config.yaml
patch_size: [2, 2]
kernel_size: 3
precondition_frequency: 25
max_precond_dim: 1536
adamw_lr_other_params: 0.0028
max_grad_norm: 0.5
max_steps: 17400
batch_size: 64
lr_schedule: "cosine"
warmup_steps: 520
Rows from block 2 of a small CTC image transcriber, named by matrix and row number. Rows with one number belong to one neuron. Each number is 500 + 40 x the weight over its row's rms, rounded and kept within 0 to 999. All counts start at 0. Numbers have three digits each.
After each neuron's rows are labels from the 100 images, of 14976, where the neuron reaches its highest value: "peak on" is the class under the peak; "responds to" is what is common among them. Only what is clearly more common there than usual is listed. The data: seven-segment displays showing three digits.
# fc1: MLP up (model.blocks.2.mlp.fc1.weight, 320x80), inputs 0-79
# fc2: MLP down (model.blocks.2.mlp.fc2.weight, 80x320, transposed), outputs 0-79

fc1.300:521490583480447571536476524487544486445570456445448441527544440441432461547520497499431447473554562477485456530571559504489508505531543487565543532448476524549459505477522543505490488549483516480492502491504536561533507521559544446520551501
fc2.300:467480459466543496413444486522477476512543516429545447535562556537519578507453506481435512483512535460492481496536459507484494519565533489485464507498489472510480555479552608503549534477445581470503554572438557522529517464487466541538558498
peak on: screen
responds to: the digit 4; style: blue glow; second digit: 4

fc1.136:544452471451554547503505465480499469532561530429519580604582488497518474503523459545549486568503434476512573487427433465462509601474515481461489519491501546495544485580558543504503507504485511476485522533532518512450524561507506487531520505
fc2.136:493520477497513489480570526485454496530477515480423580543531407521549568557509483471483533454481545596525554452518468490519524557516501538412534573445456510473530537483535504535491518499547502549543550542510487490592530548480546460517498493
peak on: screen
responds to: the digit 8; first digit: 8; second digit: 8; third digit: 8

fc1.205:522482484445439517434489520456505496531494452492487522537526453427582548534505505478488465453497505445486597531522574465497464506511503527509579583435545510477478468586556484413499531523523495510515592437490507464510505508503522484516540445
fc2.205:392504467554516465427429473471485519463524507546524474510515477499491552476510489470462507544498436441530428438481604530473486518512536491512476434530497535498517465504509494521428504588502538495547520400434505458496541474508544550526505458
peak on: screen
responds to: the digit 4; second digit: 4; third digit: 4; style: dark on pale

fc1.114:538499511447515540540485538488522558517443460495528537526462513505524464436481482452522525504500500585537470474498515537479527475514539469548513459464531454454541443516516473459468507419411494437506474537497514588474453524367535437442509524
fc2.114:537521504550561544481532506515533477403500455446518554480516516557510465485506509441499503505494511505511513478400488470490488469463498542413558570480563536544524403441528540541469442462497550514465535528419454529472488537503491524572523480
peak on: screen
responds to: the digit 1; dark on pale; third digit: 1

fc1.217:552555470430457488500519514522485511438494537496486583474527554480526443518433558477526514522467492467491483478555486552509493444504435490484446526458579444581559562464550540501541518546539547517537513533479532542531516503547484539501403552
fc2.217:448467481466544449498468496445572509463476517497546522474492536602461444474498557503502547474476545558519513429522514508552523512433493591539425430547537472486530476513529496494515480471507472508439533412518504513517473497534410511564539534
peak on: screen
responds to: the digit 2; amber glow; third digit: 2

fc1.317:481547526508512479513482560486466539514509537593461548498434455439465538470495489489521503446534525460499481494583562448514568412465515537474494525489518489457489561453573554434463550457530477500515553486505510512565438551546441534466536512
fc2.317:498532542500444473493479461457504485451481459512515463514511522478493418549515455475467562508402437527541591519485579467522504490467523528492482444504512469483478426511488443521473547590440431474499571483547536493524498578480496469526428506
peak on: screen
responds to: the digit 8; dark on pale; second digit: 8

fc1.172:461459527473562514552486468515491490492502503496462492567531450532497496473435485551463475541493545472495544525412540483585497480457529537507541518451528518539593515455412561513537546492451497520470544532485484502509515438462543444413411494
fc2.172:477516491485481533456499485514496522536480561448523460524503506583472429524454517495546440453519537528498554432516485522485523487432481431515509469548420473513456458442455569489584527544520475549486484412467408543568486524513486476458507530
peak on: screen
responds to: second digit: 3

fc1.164:528497457500530453464491470517474522580480491465497535481459467583521565459455511457522471529532496527469527483506477490505537539498356437491496439557493544568510512477525561494527509473487502441555536492516510555542433578467483531552425483
fc2.164:482585523439586511564546541508515526561541480440521492506536499519587552465492448518412483486535522528518502582529506556502491489520471476528465521510489443418507546505518596506506505463448547491541509455466494474516516466504459556438554497
peak on: screen
responds to: dark on pale

fc1.185:532493497499453554546579520510551508526428544447466569478502480532491513478513479488552488528493528515437537470513532493488555566505420511523512511548494558489540449486540537538510496548510563455560644509531477445566479541526512540546480497
fc2.185:541446496442545506486510520479548489520589542524527592490520490618497565456482492494474479528544512424494456521422522546518528547480525432576537510493516467507520540471434543494482554448462452458524557523502485528503498479509501583472486477
peak on: screen
responds to: dark on pale

fc1.51:506526543447426494523560438505502508551498574458440464506465511495458452547547492473492536545516553419473596555542550532523552512480500517448459487524493547479581519440516549514525482449488430465553506498524498444526461489518509586493474495
fc2.51:470496471510570433471538502476576539505485508536483530454511525522519435518480450589495461478522495420486524491443507541519571506467475561524479492503507498469507527597444504482520487488523490360570504514502456496546504520553450487532492576
peak on: screen
responds to: red glow; third digit: 6

fc1.225:522387489471551553472558541514563462529477497451554447548556508528488520526490527474518556448502523429482579486493462464506511527491445471434496468445440591478501541498511536498506515452585474472454476577494473467534507489467536540471494521
fc2.225:467505534464489519583530550498435519538467446442540525522486540540511517554529513503493558469464528475510588570550484480435542454545571558504441453483460555531526473491527460511507431481518531501532521581437558473492543541501435456501492518
peak on: screen; lit segment
responds to: decimal point

fc1.57:512509545438513497519470475504579487474546491562405548537539515535471529554452461497492552519517506474483507412509518445491500530480485470469581478575557535449510482453477584461436469568469491490500505515535517485568500534438501564438541504
fc2.57:530476440475522464530532498531516542420456481581460456510541508382519485547497533547530452546449463591499541503520514538467465497489468547505438483500483512495494547497459510526542479484462423444464455463477475587503524495454500590494462502
peak on: screen; lit segment
responds to: the digit 6; the digit 8; second digit: 8; first digit: 6

fc1.85:528494540550509452500609491503503501485581448504474465537482473459526489547503497523490536569525511565519558458491442549490489514499457501437506454469560497456510492546556530443473542515489512486461435546609493517501516464552555519452546415
fc2.85:454452496555537479478496457472504471538455561489488558553481558418495559498488468526498467496497483524500556499531482523494466418491579537539510579582482547484556489535570531465444526474489509488576427554451481506444502471488416523480506509
peak on: screen
responds to: dark on pale

fc1.139:529468540434554473481571557510546504498418457539457454535473549518465491451382528505525486516518543525520482452510525521544511447471436524480494518493553461503435564530445577462481538464534540565510484444476543506564513475525544538486497492
fc2.139:466488504523446490560529490566553529550505565545545455417473558437520484568510571477563496489492507474498528491538461470525522427482476510526473494555510487417498481472473455532580484508554491481459505457482560542411540514543518436452473488
peak on: screen
responds to: the digit 2; first digit: 2; third digit: 2; second digit: 2

fc1.245:532436440467484468506528540529518468465590490534525400523455498458452511466394469552551542459463473499534547544502463554489584483521526450500508484513546533475518493482478536531486547530461501552516534551463553474470507488607487484460475493
fc2.245:516538515541533532535491475546508523472478534479540496489466490492534504515558481588554410509507474429480557449391458508469442519526499465597519475510421463563549477505497516528517514497516486471529568511407500483532476451498507514461527418
peak on: screen
responds to: the digit 3; second digit: 3

fc1.193:486511525455521504539570546497535462484481523485453544501494568433450530473501448468435527504490558525551485462417484471506485527579456517501491512458442501382409470426512500465515501545515552467521441525507515513492507565529537432531470523
fc2.193:534450534537416545531465446444435504526539498500515426519445488553532504464519430462462515467485497490488479584571484528482505563559479482507508481475565425498492517543441467520524455461505455456464546450464445492458521467513495600469510519
peak on: lit segment
responds to: decimal point

fc1.101:564531479485540509474518592594467548537498450513521532578468467455510482462503495523516561572562593530522502427500533478503554474481490489505543504516552508514448524473501471444456510478431495504432535473522568578493491517492565487447525505
fc2.101:460480499444524419501487440469557479562522494507523608517489482522513421455516563519516509491484520481522476422442514517491520535457529524507552463494640513473502488499484503503549472499525479436514476496509426477542472556443508434553490548
peak on: screen
responds to: the digit 7; amber glow; first digit: 1

fc1.150:455464489470501515464529534586524523469531519502436428478521452500521514493490456481549493471556475527520532564589487515477471446547521465508453428433452454485493522510480507539460480472542537422472579543534518530445482592573510529532551496
fc2.150:511600559469505433483502507505488486485526495471500473462508463506543498569431430522539497438542430465504493576535475501501517578507539493493520463437520567535471494535518494477557505508504462506450451445516454541488440567487438463480393494
peak on: screen
responds to: the digit 6; dark on pale; first digit: 6

fc1.12:453562542483543487449554533543477528503556465532457514551523515487571538488493494483533513502523490482508466557425462532548527458539516460520479519467479457323465532589469538492486431456497496528510532500503526509502555504513560504454518513
fc2.12:528465510506479476500505533522493464502485504490552410530499548602544482506540500491522514561546545441497501576487521556491460455475537497503434527493525418571498436416483509494449510461530482469467517518516473397460563430474468533477538545
peak on: screen
responds to: decimal point; first digit: 2

fc1.87:455452575481435465462460496540551509453498478491440512508561493430475496526521490444484494521601534489457513544561544460482472510472523493545553530456538505495489470504557486482516499546474514524582458523510548481497552531578490385431534494
fc2.87:512475505475552457424472465506481493478566474427551461567526575484482500491487549482496480475486499436461496495545521522489454454473504438553444477528464507471508490469505530491551472456460639495492564435447559495539518431490459470543545483
peak on: screen
responds to: the digit 4; style: white glow; second digit: 4; first digit: 4

fc1.25:508470526459480507484529513450506497455533553524452497484562502435511527506507475519526477446469474490505495433456461542577505443452448546518502458475534400485500499591413564500445494472522559491446489451486504468515525507414535475454580460
fc2.25:514481547571541512508529465569498507479526525465549550488502537484541477470499557502527578527430523521514516466429555446470461485428466523502466514525482493461491447475531529476499477480460423590473446506562521437416457431486445481525440483
peak on: screen
responds to: the digit 2; first digit: 2; second digit: 2

fc1.175:479475489540571454447556510473471577587512462525545518541433573514492508436520480520466567473453544458509471597423498479482508540512454466515512506464475514472504453474484528482496466532508494513481507476623495528545475555555561505471523511
fc2.175:534600516487472464529484486523526531505527434399517424488500418481477501477499480509415452473539492374549417576485485518508468555490475521527531482510597514451509510513494470502475486486496510485528483516493543512445440532484524530456500517
peak on: lit segment
responds to: decimal point; second digit: 8; third digit: 2

fc1.161:504526467542592512520547403445451474558583441446493472506467532495480463488439464507461505517481514497520460421456440487485520494493505481510499459472478458517483570551521477446459483487496574513447436494525522587501508588478499474508566504
fc2.161:481436565439555476445538440421475495556540560529540512562489478444525510532482452509493537486536511517535536546471473501522569455439444493450543543551434518539493547564494486517526512515479420462460527480500541462479523471489512549535563562
peak on: screen
responds to: the digit 7; second digit: 7; first digit: 7

fc1.169:559516488483523514448482536558495439566536547510512538570475523507557498487571509469561472451441526493500514501454561482498509455509582487525511444457591461499466508577478422449551499556460486440512529541493503425526531542514508448523470475
fc2.169:493481499505589507483442467599485526511486554472490481541475511519509513504561549504521501585561435478499556510471467475472540495543592538469485496574519526445487456563522443417525561535574503491529426460485537530456480522520503523474466498
peak on: surround
responds to: white glow